python train.py --dataset="simulated sounds of rotating machines with and without faults" --n_mels=80 --hop_length=160 --norm="layernorm" --shampoo_beta=0.95 --eps=1e-08 --adamw_lr_other_params=0.0029 --final_lr_fraction=0.05 --adamw_weight_decay_other_params=0.05
Rows from block 4, named by matrix and row number. Each number is 128 + 24 x the weight over its row's rms, rounded and kept within 0 to 255. All counts start at 0. Numbers have three digits each. After the name is the row's rms in percent of the matrix's.
# weight_hh_l0_reverse: GRU recurrent weights, backward direction (gates r, z, n stacked) (model.rnn.1.rnn.weight_hh_l0_reverse, 576x192), inputs 0-191
weight_hh_l0_reverse.136 097:121102087117145168157154114113116180124120099135098135116181160121131170094114108121135111100167134088155090144150133109123140127123109146126106092124082095142131088185138098107178133148099123109109157122117091109119180132086136125127126096142137078150108135113128121149159120171163114130164144124112137146141165121119106129120122140151156129072145132103107148128129109082129144120141099148149138125140139131087117128116138150095133064086140106131102110121130153140206122143106127167146117114133137133118099152092168141148141137137159086136130105082151132104157131146129116138
weight_hh_l0_reverse.137 091:098142142130107128118135094098129152115148114153110137162128091117115144107114128146095084150169148126144101127121169118116114139145189117137126105121093140123147111140152118106119134118104156116120145081141096137150148153101114111158113186170097121098125071134129120111151141145192140124123163138090161128137149110162111107177104072115144119178102118155125144121118171150104107129128129139161124129134122087170147135093111147133158149149122109100143096068127150164164126160119157101135152144156139159124165104106155132148116153134127077107132105126121166167160117111159129136
weight_hh_l0_reverse.138 115:111075105146133077121111151121109112086145130092182077166100142155141121103106100158126160159122109128079111092117122115073154148163116138158132136175118111128089162144177131150143145099114143142114126092112123109114099119137128162107114161121118112137139137129115119099138116093138147098128138068145133160075146109119122153154106141110124081127106136113142090129117140117138123126135077127174119131125106103164146107134148161133132102146135095143113108127071127117122146160127135118173075149144107149132141166119112154094107131151103142109095156130107085140160103148124105144
weight_hh_l0_reverse.139 106:096101131115116103120127151121097145136104130121150124128111201167135152079115101147122167079122116090130119126152132106133157114123089118133101142105098144115120134110130109133151122124133113104065109131132134142139096108068111144109118138129124110154102136166134121102140167107135139131113131071131114152174159095149086159061132131150096110160127125091145145122163116137134071130093168138140151096142137128156158095108139168137143120148098109166143122130090153124120148120125198115161128115114163141146188129108145077127123146140113113157117104155140111100111138132139107127
weight_hh_l0_reverse.140 092:146174146148106104107155131125132141116086135140140119130121095099130144156119185145079129143115129100118127134126128116117141140139134140103102103146137146086144125114069073121129106098134084122092145161116121160145145136106149136083091164143079094112129113100118076099112097106124176130100138152128094127128108119134122119147100151157127135090116137144144095143168117092105105115126148171162117092191135117129128095099136120143152091168121139186121157165131127138107118110142129120083103144143159075160159106121162121129103130117134138167078118091130130142116144109126124106
weight_hh_l0_reverse.141 123:128156127110130142081124090136156168123093093115085117130142109148109122140142166087122075117139119109147142136170180108172140071115159154109140155152104137142145116136114166134141124147123109093104123130122102162123131138135134103120105098143136082139141080168119146187148145156115100135121130135138149140120143120098140067126091102144105111112127091158130089081116144145095079139106169178126090180175151122103108124129136186096084138135120134094093126131093133113134151114093150087151146135111118146136121144104139124130131129116123132126132112126151130113151125159122121138
weight_hh_l0_reverse.142 093:138119170138099134137144103173157149098071117143109116157126131149133124113097109121102135151099122151154131121178127131157074134139105166119142114137152106127087138142152114077139126088112153118151138133108129090149112094144116126126109106062134157139150124107107108128143117151107109156154131167128149099158121118099140102133140131175182130148132124124122149110105111135129088134100135103100127126113198139126147138160131122159174145109139193138128147106138112179083152141122164120126127121149141144144118092131112145149115151112127126135159199128142148113122056129136149164
weight_hh_l0_reverse.143 112:153111130141153113117154107127112128097154093151145118134138145121140146155138110148161075098102116153105114068126117129105163155145129092131099106152105102149163122151144128087135087142144131156160106118184192136154130132148137131162139117152128150162123169161107157082118126120135145191138128153144152120126155121141148110114122119101172110140098147085135125136152137133139138118092147161158098106135159148099101103142085152144153099162122125103139145107128106142124157138066105110153092067120103148116127143142147128129111105085129146160100113089138123140104160137114174119
weight_hh_l0_reverse.144 120:127132172100124147116138092138114153145102121119145144144134118112166128124110192154149121121160128113122136117120108137111128134179128128118107173114084105142176164100113110097101165136087112154113138167139107132121124097158102131131109131106139161118129086130132092182109129150150132112119111121119113111127153123127095143138110145093129120137158118128136157133137106153143161122126135077133131132086152137111143078122166154166086114122077135097117083195123136106151095118135087125117104137145110136150110168106118159132114100105086183129091108083101092076129131125124109088
weight_hh_l0_reverse.145 083:116105126102144090151140112136129146086117143129111128144164135143119085127131096098125101135111118122064177167134122104118133117128136105090128158085139117110164118121126133136132125070116105161122116154137100187132093081124140132129083133110174141148123158148141162118178124160090102119130128152131144170167187125135155142151117077126111114124107160102169136132115136115132095072144158119126111105104146106101101142116165163134118093138122146165140135121109125110169119150116155136129109154157179128122125103163122161116111148127100098124124142071159096100117137120158120145
weight_hh_l0_reverse.146 080:097100193113187123148132160176144134129143111116145107109130158142124121126134091123102109087141154146108108160127150104070121159119141127142143162156135128108127140120148134146103128148164134166113152136175126157114164136118147107116147126112117117132132167124150150094095148148097125102160166119145133166082150144127138108175156129122151120106173106106116134114141125091080137160125141107133124176096124133135135110152143087122085106129113110139150133142142106122082131122094193122139142106155176123123104155153072102117106135102152111142138150139092102108099177105117129157
weight_hh_l0_reverse.147 111:132149118114122110135104140144114080120170168135150135139128118117126171097151153097111170100106112151119083119154112100138157124115145089141102151092143136120122125140087123116112157113164160127149120120115122139119131174127120147118098101146118124113152087140135120081118149149138130110164102087114052180132146147115140190088143160089139134136111143110115148124099120121167112155148132179113105112115094113173133133129133167139112159145136130115098135079151140116159123157137082126117131162106129091067126119111081115120157109122074141128135131096153145160134138128116095101
weight_hh_l0_reverse.148 083:096134123150135102109142115091133130146159086132092086102126129154115186125187117153160149093120168111140132153081111127138125140136140065114122124086114115110119119127158123074090151116112136113135150149168134162128093150148143130138105134138147117150120106106156132142179104126124091119127111088128137138100122128120157127100144097123148117120112118156130109119085114126137137145165113107157120069146133128137123108126192124136114130163158118061132131170114144108080160098135169103116171085104143128147107134155159124137154131086139135156110130139115104129108082082141124129
weight_hh_l0_reverse.149 079:135120135191136099116125139163094103191129124120129137174140127131156168080140122113136177110129081153115110091108105117111103136127137114153149160124125149123125137130125122113126102110101125102125158110131085121070097142180146115138113135150099128128125175154108099094111095131112134137151192143108105131108142123100109134133142110142134133112189127161102096118123138120092132116110115127187109154149119133126106145134148180071140119083123119145059129108175117125126123117148089114124106129126130137086136138101140120145110120113168105145107112133077137144141119135140163169
weight_hh_l0_reverse.150 094:115161142149158162103133133190174129142115106185149126089098089117148104141124150183093116131175132106099146098133119156095138162106134101121114145151104104150127114090105092101130108145142105137105134181137108131102129075141144100144109131144122172164116124131119144116181073156143140144089109135125105152120178091121118131145151105092118118146136163128140108101137134136115121132101131094117119117107073190126125139142137114144144144138100069176124135142150105165163139174156120158150113139127113121134135119155115162132130135143123149130134136154126159132103130093106143142